From a checkpoint of a small CTC audio transcriber.
Model: arch transformer, activation gelu, moe soft, num experts 32, layers 8, width 192.
Training: muon at rate 0.011, 10400 steps, batches of 128.
Data: 39062 training examples, 34.1 epochs.
Rows from block 5 of a small CTC audio transcriber, named by matrix and row number. Rows with one number within an expert belong to one neuron, the router's apart. Each number is 128 + 24 x the weight over its row's rms, rounded and kept within 0 to 255. All counts start at 0. Numbers have three digits each.
After each expert's rows are labels from the 100 clips, of 14976, where the router gives the expert most weight on average: "responds to" is what is common among them; "loudest" is the band of the loudest frequency at the time of the peak. Only what is clearly more common there than usual is listed. The data: strings of digits, spoken by a formant synthesiser in many voices. In brackets: how many of the 100.
# router: slot weights (model.blocks.5.mlp.router.weight, 64x192, trained with AdamW), inputs 96-191
# up: expert up (model.blocks.5.mlp.up, 32x48x192), inputs 96-191
# down: expert down (model.blocks.5.mlp.down, 32x192x48, transposed), outputs 96-191

# expert 25
router.50:103123106143071116156139101095176110125131106093142148115102112111161130134073126117125124147134134115099161142100150115133152162124108120168139165147135077109140079086154106141100135133105099122087123151114092153109134115108135151132163093119115109110094138130151156146146120137131096091
router.51:127111104154161129152154097120138143145103151170117117155127135108076129180133149116121104089138128152156152104066166146078129122134104191114151132106154113160110121143146104100128112124084161139130143098167166093125112148148107119105092178111168158156121146098133112113117134136092127145
up.0:103126130120108122108145119136149117109099144137142189133104129123101134131135133105141101118109128160046136107157150172124130155106124144101142160104147176097141111111112104097117178100130149127123119116174118131117169122132124129140076107142159118139130146169130139107142117112187117117
down.0:159122156140103153137148136086144107084122124156155098115102142126124122143104082095116127145138139086151108110104103115116110095120142105127150172114147146112079133078167126084136096128182151108158128114142177092130124130134133116113182110143138148175090129145129152117117096135104121157
up.1:125107121108108111119146113142133115111145119103120143139074102160118119147137109142148135128118157152099079117123149082138086136133137112126126151119158095103130146142119151092113165159149097144125091163072102154162185123133107126125140163174115131150150139118126121174135156146103121140
down.1:144157144165137167087109152122143109121092115108123106105156141071125121097125124153129102150123130104122137157144110125130128157137141102113115116103148141133147125154135143141152156089134158134138122132099088140152084144133134142129140108106143083144152097165123146080109120074164106108
responds to: "nine" (74); reverberation (66); "five" (57); number of digits: 5 (49)
loudest: 500 to 1000 Hz (41)

# expert 19
router.38:132164144115117120106116145139124142098089116107131095109163160135114125114111083150139136156148139117152185141142085144113103106128085157130093116078147102132114104128128109142108139093098156173105178104140171126105105145149105185109116121111127130113123106174118141120118117160118109102
router.39:120159149161150075151125130161144122107116129117141152140120121090093142118147094113120101120141137129151143176151122127177101103129122126150142086077139144108100102154066148147139072117107129147139122098174145151119129116125133172132122169164127158120117136137129125160082086172157111116
up.0:088114144102112128131132111153110132126088129123162137105115135173135116130105173140174147110147148157123111077109147112156122099135132063133148128133114112138160143132175132131145143101160115140176128086133148126119141134100150077113125120144159092137164116106142137131121089121119131127
down.0:128095085119103170117125155136127123117129154130140126150172105174126087156115119140134136145117138162132160085125168154141124154062151109170202113123127129163154127106165114134122115152133137105155071121108102106109151130116171115104122155145172120078162120146152157155134074136172073106
up.1:129085106140130073093141110132130119150136117120113146170113096141104135142120129139101120150126160112085093149164110138116098130161124133142157159145107127152139147111120164068123173146116118129149110146146135091128132115127126124158088087150146120143156168102124157110123100107148143098
down.1:118140125150110121133137135129150124144118152149109108139128112160102129146161131114164133163103133128109146121119053083132118158115180089160110064088153130100162131138155169144113133174144119097111141107119156126122071096133104153153132112117105132100079166093095154156110171126119136137
responds to: "four" (100); reverberation (96); last digit: four (56); number of digits: 5 (43)
loudest: 500 to 1000 Hz (84)

# expert 17
router.34:139110139109144074122147104150154122091132119136118130149107144126104142126185101155157140132123121153161127126150166132131117087127097148136160141104138107131137141136141109162104138096113151117154088145162118073114127126110135132092094160117186134122084109155140198134068145119141117109
router.35:098130160100103121136147099156099137097130129155090162126121125105127165132172116150139153071117134200122099130154155144164101101132143152153138102111121115166116102139135135105107129113125163117114128128134129113118115104129105160114102146095135116089129097159090137119102115163175148105
up.0:124151122102138141126110140110150110147135134156114130106150115144136162149129144130096160113126108172092165196111140150127093087080148148143182114103156114140107119153143147127083133143126144113096109135123123110130138095106126136169096089103180188121103114155086158077105080123112130125
down.0:105112153173094164133129094109108102096155156120185144112129126088083139131090152103116094105128129092083079102136160138183199159144131112132115139126111135147114107107115149163143142155109082108151139119096129119151162164141127137110179131170121089158156109093133143147107160134124136088
up.1:092106137119115142122127107140152083129126101161136091145137078145139107105177133155113146160154136139128111094102177140166044132122176158162128106131109154163140133145161085121138091148156132121124110103131134148146129116158126108083102110121140122158139137154137158167139120123126124130
down.1:117151140117130109168122112125128138121129142142090117091162165096153146135155126150124128111109157117119147130169076094141183157143059135095122134135123151101132110123097161156084118134159140100154207124132153163102129095149115157187102117108149151107101092103107123107104123112146120100
responds to: "four" (100); reverberation (61); last digit: four (56); number of digits: 5 (52)
loudest: 500 to 1000 Hz (88)

# expert 24
router.48:092106110131097120116127081146148116140100127118111132154134155126126125141090129121140130152141121166121169172142127153156144143143096151189150102089112106090126099116110133150134113099114125151097108143164090115109121149144138165150120104124130091086096064110105152124111143170167076080
router.49:125097100144155139165149088108124197148091116092100151131115149140135164144125137090142117123143112130170129124115095186104163142122106145116147117126167130123092129150095146096148096121112130120123108109159169110141115131161102110113103170131139150152147136106114120105141152153098150126
up.0:094177103121156138123126137158113157150160075100141129109117099109184099144142140150096151120138123098125153148097124115137149126133175123151116171124112117140085136105117145141102105140139115117141106130133109128116115130095055090114148124115128132146148154129114091161150131132161129107
down.0:124179116131090119110171139144130125127121071088145181119118083099162149109107140143137149144159117144123169110163120154146112142091148134120104128113100116144110135138099123129114119111083116124164112134115085157116146150114122098118112137163125126146095122151129135149130176115146164109
up.1:082085142150131132140095175132116125174150137138141152156201124117105070182112157129101159117145119125111120139124130080129129100131151108137134125125146121126144103153154111125133112168102106145079086121128157144161130115124140180151143132126094120119142128126136078142142097068128106157
down.1:154131125122108078172095135104107093113158138156156168110166133106116096132114154131127125120117133127095102172101122096165160135154096076179115102139105139075113080116099151118082108161133149135128137141104146129105117136146112127155176143105071140070145090155150112113155144164142119135
responds to: "eight" (99); first digit: eight (64); last digit: eight (62); number of digits: 5 (58)
loudest: 500 to 1000 Hz (36)

# expert 20
router.40:118090098099092132131157104093141116141132123127135150094129094125119136155178098142101142090139123113153159121123140142137139136089140133159160133126132136106145155115086085162083087130112148123137135128155106121094140101132161121100117154147171163147093088085113170117139111129149153131
router.41:109139141114159116146119100135123169141138107162114135106162082134103151139152126102118131079120164096140142120118144156120131110103137116128160150135144109070131118124147121155092118119131159157167111145144139073127118131126120130108134121124153157159131116088136140105108111145133127143
up.0:147131161088157108119131112128124079152169144140099137144149132145090129142131129124133160155087175153170082082128145108109127095158159129083104154149158126153118142158135080110108120161135140187092134150123120100166125142110138128137155131153122168120120134107109137131117102126079132127
down.0:106157141137173129107124180109112120098113142155088126128126093116106123114121141132111152107166088115103148143144113132128147142144109168115138125151111078142122111101071158145164143149151115139130119113097162141079131120150098139087140125117158119131140112132154108095086160163142104091
up.1:089136090108130143140146107147166116143132129115155116168106171194131158115134115157135139112116159145080116078152129112142133086145123169127089148127131116127155125142104115136155099111157138134089115145150132131125129114122165154175151102125164142131139151123135113175111085075111134136
down.1:139107148175090144138151105154101086127134107096139178169107168170142160140130152123125127120169149125104163128167167118107127130104110089166087143083130107144137137141116138155131067157106104077145113152137142106136126121122172121111120118113135134139071120114110176160147173091135131146
responds to: "four" (98); reverberation (82); last digit: four (63); first digit: four (38)
loudest: 500 to 1000 Hz (90)

# expert 27
router.54:098117094189115151105120123121180144172145140180101139122129113086096099142110167144085135103123123096088134116115144091158118100156137127099131108146179136125100140145139142123118155134165150147156119142121142123144128094093180143133108100102127179169143106087123104107161152095127157121
router.55:124137098123096135139110107121151126146155138195090175085151087159140119098076137131139143131112146117149123146127151168150091118127126099107145102139093128124117124101125130155112114131147149111134105117140110100129095121131135121086095147142134173125094108140124126136139150107170158137
up.2:101154178152107168116098150125059112087143112129152147192151144167138137125123091121135134134108082145102106161147101128149166147116155106146116130153103127121120165127153116106167102078134077097095114126115146168083109156131139164135135153146135084150107107172135113103114135121197130127
down.2:107109155119107108143075127127132158129081123164107115066116086122155099172137179149116121125091131106145084111118145141119088128110137124119121125123177113132129097149101136113103136150091160149153099121158124116127177123098122090167099119153130182128154118136114137140167090126153127117
up.3:137120109136125096146127121135118112072118128159123133129128095118130134136136122101144125129211133127144105112095120101153159107169108132121130104174126108124134105122153121113124121127158143102138131145157108155119145103088130091121162125124161109100128146150129123165135176172140116142
down.3:062145125149105122120141159137124134130105097157103177120129134110127147143108125172122176133093098106151176189166151145153115125102130128097125094150119172128119127136083162115117132086148121152146145120084189163123152071118156118106124131088112140120133140130155128134130107113124144108
responds to: "six" (100); reverberation (94); last digit: six (74); number of digits: 4 (42)
loudest: 4000 to 8000 Hz (75)

# expert 29
router.58:103096090147114129149126107118141147152120148108144131109073140074070113157120152145135153130116151149124167096130140137115098158153122157082182145107138137133117135105151089074136140082084117137138154118136146110127166138127156110155091106101133096135126164084144115101116110120052123129
router.59:127163127124136114122142151099205143127115166155151112123133176118095148116119179117095138145127106119106175138112133126088140112119106169107134125086158126125109119143102084137133126094096129146088173116147153155120125113164125164180088111088108127172049141093153130092122135103088106110
up.0:079126114122128158126099106143091165100150164152121175126136141119142129072135101127148143127099119132124097133163160151167101156168116141136110095147119134128121095178124122102141094126111110104119093173135122097116135144140173118106158119139150107149142116136088127145095117113155156100
down.0:111135094147112071142137146133113184100110110166136103130085158155166152099142173085140174108134085118092098129173134133146169136128103137117138137094148134115169152101113141140171144150129096146117128122116147107110107133107099126107134103127135120127103143125139147095114123163115140159
up.1:101119158147176184126102068113089129125152080112123130126113145158089152082115090103154145130141158112140081116154123160143161147141099113102107075182109114163135127125166142147136106137129121108128115126126163174155107132128154179082125133146130134143180113129120118123121168093121162136
down.1:153122118147115131126120185157125128138122163121154108137101135117122144105110159129125145150174089112096137166105147102069108127124145094096101159139159116143125140103101103106159132164123142157108138121147091132096118114107110128155139056085122134113093153121142131142149090109113136116
responds to: reverberation (88); "four" (84); "one" (76); last digit: four (34)
loudest: 500 to 1000 Hz (54)

# expert 8
router.16:099095154119141092141148110139101162091121173144124159165109153109096074163129127134189119099111095122142125159106145131103126121093123129143174110104170076119139134102152157089088092152137112154135089117128124108123150124116099149104118116120162128143125119087125138130145116092145139128
router.17:113130155104156116149128156123091146125080104102094103130111138102125102080091153125142109144116110121146109123105118128102115125127096113177110087109101143145176127159118113118129105104136162170086148164109109148133114118135117139152138098101102143083096107128136131144118102141119125104
up.0:106117162089110103129147105126165115123158138167078166084116109128114159132154115166117122126091162127110123172124153185153096075111117147145161085097136113104101143120104151102126100147153162132174108134125146104140141126090083100132121124115151181118084091107126147107137128141144159148
down.0:150103114132153155149170060095137085150174139073187176149153108152096107131086169094140119127122119123158145106102149101147156129128133123137110122115107109140112141147128143173156106122129137109130151118142158152154144123128119149143147084119106122145149129104087125165125126146133158123
up.1:129140091115132136119095144122121132124115138147080078134109107143119149122117114137125120179102148156114129113118153113123076132134109140141112132138130139143150198109127123142141158115121174131123174129130111132099143140187130098125107148167117149119149115145122063177109149150138183168
down.1:097100168140119152102109103115139126142086165149123122168145115091104117133107165156115082109107091132138126118137160122110150120152155118135124117096121107129123137102096121114152131147127115147131115145142101120184154092139105155106154126193138139151152095188153119112111134128117148102
responds to: "six" (97); number of digits: 5 (70); last digit: six (38); first digit: six (33)
loudest: 2000 to 4000 Hz (56)

# expert 26
router.52:129112124151092116121123154155143128143136169150120143121150098122109125106148116112170156145133126127072105171138141152154150097157119125166186152106141112117125097129148135130121122115125097177102104146149124133098128145135158100164166152149149134150098107155147158152139129115149098075
router.53:100131057140155111152163095113155137131096138100131116125142123110137142176139140101115099142163128137156144123094103167129129141144109142101155125078135128101142115143103143112123088123109114113142126085144144135171118152132074082117093157125169095130105159093107123118129152143081115143
up.0:123167150175159157092105105131129076139135095151145154112147102154117121106089142117137140143123131105074106169112093125141122131135138097132071096159122133120085144137148181154158129172159140086113134101117154086120105140099142153121155096125140101124136107132125143098126142159137141150
down.0:142117109130113161136094191123117117147094131109150109135100159118148113140117082142123135131142129119094181137123147103083128133113129120121130127122166094089146127133085128169085133119077123131110161074108162171145134133172092183140106137120127101147127131104131144168104124106125108125
up.1:159162143102144127145091109094137096134124103112106164128130142149113130104142086127079123123147137182153119129155111119121156114086125105123077090170099105100092180140113136144101143106109169140147151156158125115088125110144179170105087126144135159125082090188147081137135140108159135095
down.1:121127149145133125137103150125111095108143122123173148145110147139165126130145113121166097131093170128084072141150144143134156120133089143121146144110149151131124157115112108136165093146098109128128110116172136102181160105102126121102129101104131110129116120119086192117109127158107117178
responds to: "eight" (93); last digit: eight (66); number of digits: 5 (49); first digit: eight (26)
loudest: 250 to 500 Hz (50)

# expert 9
router.18:172115110117138118157147088120170141160111175110119103109134181113100112135114090143105128156159133146131135124112151180118145137129079164113156097114151097124125106167115119111132096128063152165153138090169170106131109129143096167103090172113148121125108157150121120129105141157081098107
router.19:137124146124167112108154097126141130142086175126133140116141171147102172126139099130137115127150105129151180140113075131112150117140116170132122097098138098138100067134099105131124111081073128132140157084153138119123083109146116157122144144126140105085123126143144139117091132163108093107
up.0:063125127151195128113193140098142103134116142140052122120136109062137149141137147137116133118096142141110068146114203132134141114119118157152100080105124148135097105123106084078135169121124124107121135151138083122124126114110141147171139115127118135141091144133120128141135163102112123147
down.0:125161135126111123130165123144136155181175116126149104128101107146133115132119100109157123077125171112162102144126056101082121134131132119097155105179147146099149153125104132128104164154127136114139116097119154130149112154117124106112139136102109129150137137133133099142086109114112129081
up.1:112110124145136144096189153109148127143147148179085153157151105141149158140121130110123170110102142135095060147101113129092114130132144113132132068095188150153101124141174107098173153115157128087100128091133152094152109137085147120168134121110135137108106145111120128084135153083132139160
down.1:142144131155108160130083131117099145177126074089145126140125110139151093109105101158150096114112144082157138107177114114122139149102156074114161132152092098133184144118139118182096090183112091149114121130095143146141133136148090160110097098151114135149181144138145109139125123151113107142
responds to: "one" (80); number of digits: 5 (73); "four" (61); first digit: one (37)
loudest: 500 to 1000 Hz (79)

# expert 6
router.12:081134135142116149151099155111113168130118117144133122143130116092123147112131123135134139109124116114108094120169149141120107167128148114131101120170124145125133141124127145102136128140100119163150169161120110129111158100126155079105141121140100127154119094167131096077161129149190157158
router.13:121099151116088155123130127123137136137120094091144107143133150064133091118130146115145155123064137135140163158139106133114140123102138111129146102119105121165113144128144134162114164127149135101084093152141074131103132162101144153138139137157085150125155106120133098114119090093109133119
up.0:153195114085103131103164195135141112105104127122145108161114137125163141165142119125156097121123130113131117123106101162167161160124072100119158136129097102136138105124136147168168124086099110136118102120149109089121103115115100139119136090136133134097078168135081127157164097117158141154
down.0:145128119132147127134125180083142137151142149124127113121112136119104131115140115170138138184107101139148120136125097124125102129112105125088138106150102084164130119140116123126162097120126117158116083111115150132119091106113136125145140123104090121123149136110134122148142089101091119186
up.1:133156122128130106120133113106094101097116087112169135117155137087140166114125131118135150086140103126122146113140076156114119132126124147099138131110094139100121085087125125170089140131133115109163100144071163079123137153168129143122159191109145159145108125107116158100129109111139127141
down.1:148116114140146125117129138130141117124141118116162141184141149130137086146125089066130105151151145138150105104106112176111123124104144154143127127094121159167097160115168093120124156077121121114065189101095169111130136104125170153122143132171133145156166136117107106103119132165139105121
responds to: number of digits: 1 (93); white noise (64); muffled (low-pass) (36); pink noise (31)
loudest: 4000 to 8000 Hz (47)

# expert 13
router.26:114125115140133135127118151082162123111122124137119131152116152100108147151143177123117132119154089109165190134087163128103160109125130173133148148133118093102132129145055097120102109131094138132112151106161153127142119115168118159157083176099171136186100149085162116110125153092087089097
router.27:122122083124111129127127138139113174148102122147140105129090161099139132154153130167118139133141121123171200111085169105110179132129136146093128129123107123120115124139066084153124144129140135137135097081092120140138110112155124168164111155120160132131122137063135103148159140087148122120
up.0:163130166147144133096156104105149101095106176130124113104140151127120107157139085154134102135120161152162114113076110095138131095169151104103157094100178135127130151115164112178144091123115178095123126143099148075122150083177097115121120107155099131122112099155099161160098124166121136169
down.0:104142119106139109145165099121107107119147156149119087133162102076111142148165164132121118121149138161172084148141144090144096134104144106122135078140167099163116140132144154101130130115113129124108092126120128163117146110143103114088138180142115147148131094151145101153101127150130152147
up.1:138133065125116128129159142100117137123093143134124147142097129100129147168116152129111100110117170178102124145116186172084147138074141148148141127088114101157113113109117117100109136119151106140107109138124127117200149177123118119138105113125158122137129156119142129083118122096087156116
down.1:128141124181135135166132170150119160116121165098162112159134111146109132105085118096174166163127119121076109154156081125109151098128136147114104130155150104113152119128117144101121135158115107111118158139143143113106096150131137147108140174105119109139153082133119082130127142092150125130
responds to: "three" (64); number of digits: 5 (61); "five" (58)
loudest: 250 to 500 Hz (46)

# expert 18
router.36:124150106114153111120117135101122155093130169161124137151128123073119166100173089119125134103142096152158139108112158132143149139140113177127203103087091123115118107104106140112116133150054156162125097143170153121109099147134133139125087167094176164110118116110138172140148105153144121093
router.37:121101115124151123133155122134099207121126114145105131156091130130131102151142167128117101105104146104166144132096181170100146142101115138145150150123116078130101144085120125147076127131084172164147106082142179099149121125144084093084106136104152119127122163107176095113136148136096128140
up.0:131121091121111155134142115144126116141170136163150133136168095122110106119080136138137111149104155110108100126165128136135088084148101075126149107098125163124157135081154131131150169141159135133116143133081087121153134168086082130117109094154126135118120118123159154114105136105110140186
down.0:118083142127148135157104148071131114149123123105152127127092130115099122128170130133124139137147148135179096067150099130087142114130157116151145143169089094117086172158147137148106089111120137116131155128096150132114062104127163153088130134086087183124114160140109134162162139146114159106
up.1:165158111129055140115099143121149143111104109148126104121112119175115146120099127119118068135114157113166163172115087147121142135109173119150140144088120116131147152102117104175128146142135128123117131093110111135129094099102125163171141131124108123143146171137144139126169113171124133099
down.1:090118128161152097152174175139131135104125159155137134133122162097152123125107120129172102158120112115076115148135156153123051153118138130115105094124134118116094138116096144080146128136083047164112095119134145117128142114140103144132108085120151089148163122121132129124099081119111169117
responds to: number of digits: 5 (71); "zero" (60); "three" (55); voice: deep voice (55)
loudest: 250 to 500 Hz (43)

# expert 16
router.32:147130089171145104191158100099117114121108162109128133132101147122096085166125142113153090125137112151166137120094144178149122115148120170123177169037122111124137121119127121093109105164119161138114143142126138119137151122193094148134126181099159138142114128113126131117127104129151096139
router.33:130129144084154082166159133094139148117133177101121149103155131094128155133112133134164110106135151118141119138121153142154144118114145118174147091097147093073105095089129127139096096075115105106151094106138118097141166116146113154139114154135147164118114137079114136099122129125140098080
up.0:150133127101109102096140147144131107141107119114145074134130134127121155166139130159147116147142120085129140114138119103110118161178154164101122122144131138144148142099138073155125154107090078131131139182116057120092123144136170139164134135142112106124150123168098148062117104108145122152
down.0:158133091121125108167105124119139098085109117117122130111101137109113086155135120146177141148116129128118132124126131108058129117133114132134141139115062114089107152148143135155117137134146154131134130106123150131114117158155115116130088146127103081130149119162125126165112081141162143160
up.1:198130118144148065150125134139102094115104131146126138156136150116124157130141075133120102156149151098055141117105124086130095150097158145117081113129131094102124139088097121085116129125140162112104127085156138094137144148152133121132131113123139110148106137128115115163146133112130088134
down.1:148138093115153159147091139132106090103107094168148096170153151182093108136138092150113139124087126146106095176072130145127112134099109130117091100142148138150076135130134123115124158105113125089138140154131095089114101123165129154106166180164164109139130119179112167107135113129158109145
responds to: "nine" (90); "three" (69); number of digits: 5 (66); last digit: nine (65)
loudest: 250 to 500 Hz (45)

# expert 7
router.14:111076118094120143104132149105091182151110157169151099155123149080119118154139173114114161127140124109172176144105142164089173141144111161147172117124144101114114121113058099157085113116100141140142133098126155119154110095152108148155100130116148153151133096076151117103162142136101124123
router.15:114112090146159129150116115087135145114111142141126130130089161068091130162131147096113150162143128137170177127100149152127160082131144162125151123123147124116168147158072124151112105096089132112086128061115127110127127125155106135144115152114122159187136136078163110122149144093083151134
up.2:144106157115091136095118108160128116139115084178093127156166173135155148134095111175135121147122129097138100100144104148141110120154161119097141124126136116096098153094111138115145145098178123146129142147101154119090138118133129130107144108143121139130161130085128114116119149135129168130
down.2:158138118168127144096128160103148111133092111097182146121111133129133129154127134126118143141126102120149156101118084149120059133132109164133154165096123135107115125113151173161120130128133133134121103154072129151137100169128131130112092107095080096081090126110121114121147146124121153120
up.3:162128103162097094143104110143134087101120159123115092108153124150092125138154112122132124151172074128112123090126152066142116104171137139084093131174131149114124144141104181127091104101119156148096114124126158123112139071125183139127093148119086163127109132153129102140099143088141087147
down.3:136158153134168103133098177127126161126131111128124125139100137127192120136161137134082177163142132133100116132112100128131147142121139149122089116148197153102176117121102104080114135129109152089126126104136177126099099177103134106198101142084160105139140126109155115116127139119142141126
responds to: reverberation (87); "seven" (61); "three" (58); last digit: seven (34)
loudest: 250 to 500 Hz (55)

# expert 31
router.62:128139150120173130114113075101110051141120127140147143121128158108129135143145124105110150112137128144112130153143094121164146116148113127153106105121057101109117111138123117189102082129122122109120144138170142122115112097119110136135089128114126113088118146186092168133128150174134116119
router.63:106135142112163159116142124114082094149139123135141154098117144127152140120112117139143122091108133177160125138109072125130145159126100098169099136156080115117099105152118128146154104137125102128100132115154129095109103119128142164118121133166098153079150162180100174111165139177124096122
up.2:084131152105102141137147108146136129147166071119126162134134120106124130135106108138101103088092136135097104122148164120121123130145117117157142120097122068123145134102135165124099142122146134107114117159144120136108136108112142136117089074151171126151147068131115166114179155091133110070
down.2:117086103121100072150118122164124104145180127154122102109127118093155080161143156145120117138115117159139167095145199111086114151102185116134127143147154093144109171146089108150113081162126177109118111121120135135115145123125098151102099090091136139134148140131168115128126134104111135173
up.3:087127142119159112158125118137122163105131175123122128145143101108111120104120114183110131119163113166121167083123144135088110168125110125109150114082163105101125103145083115120148135134133109158185131111120124111115151116088136123147134105156161130090111139075137132135145115114104132163
down.3:142142147128152133113087147177133106148104104149165084134103152139130159078155120119134130114143149136146111135189115119136125149087138113119118138065165182121154107146099129152122110118119129076120154130102157137120116127150166124130157111126126125084130101143174118088113140120119102127
responds to: "zero" (100); reverberation (65); number of digits: 5 (61); first digit: zero (53)
loudest: 500 to 1000 Hz (60)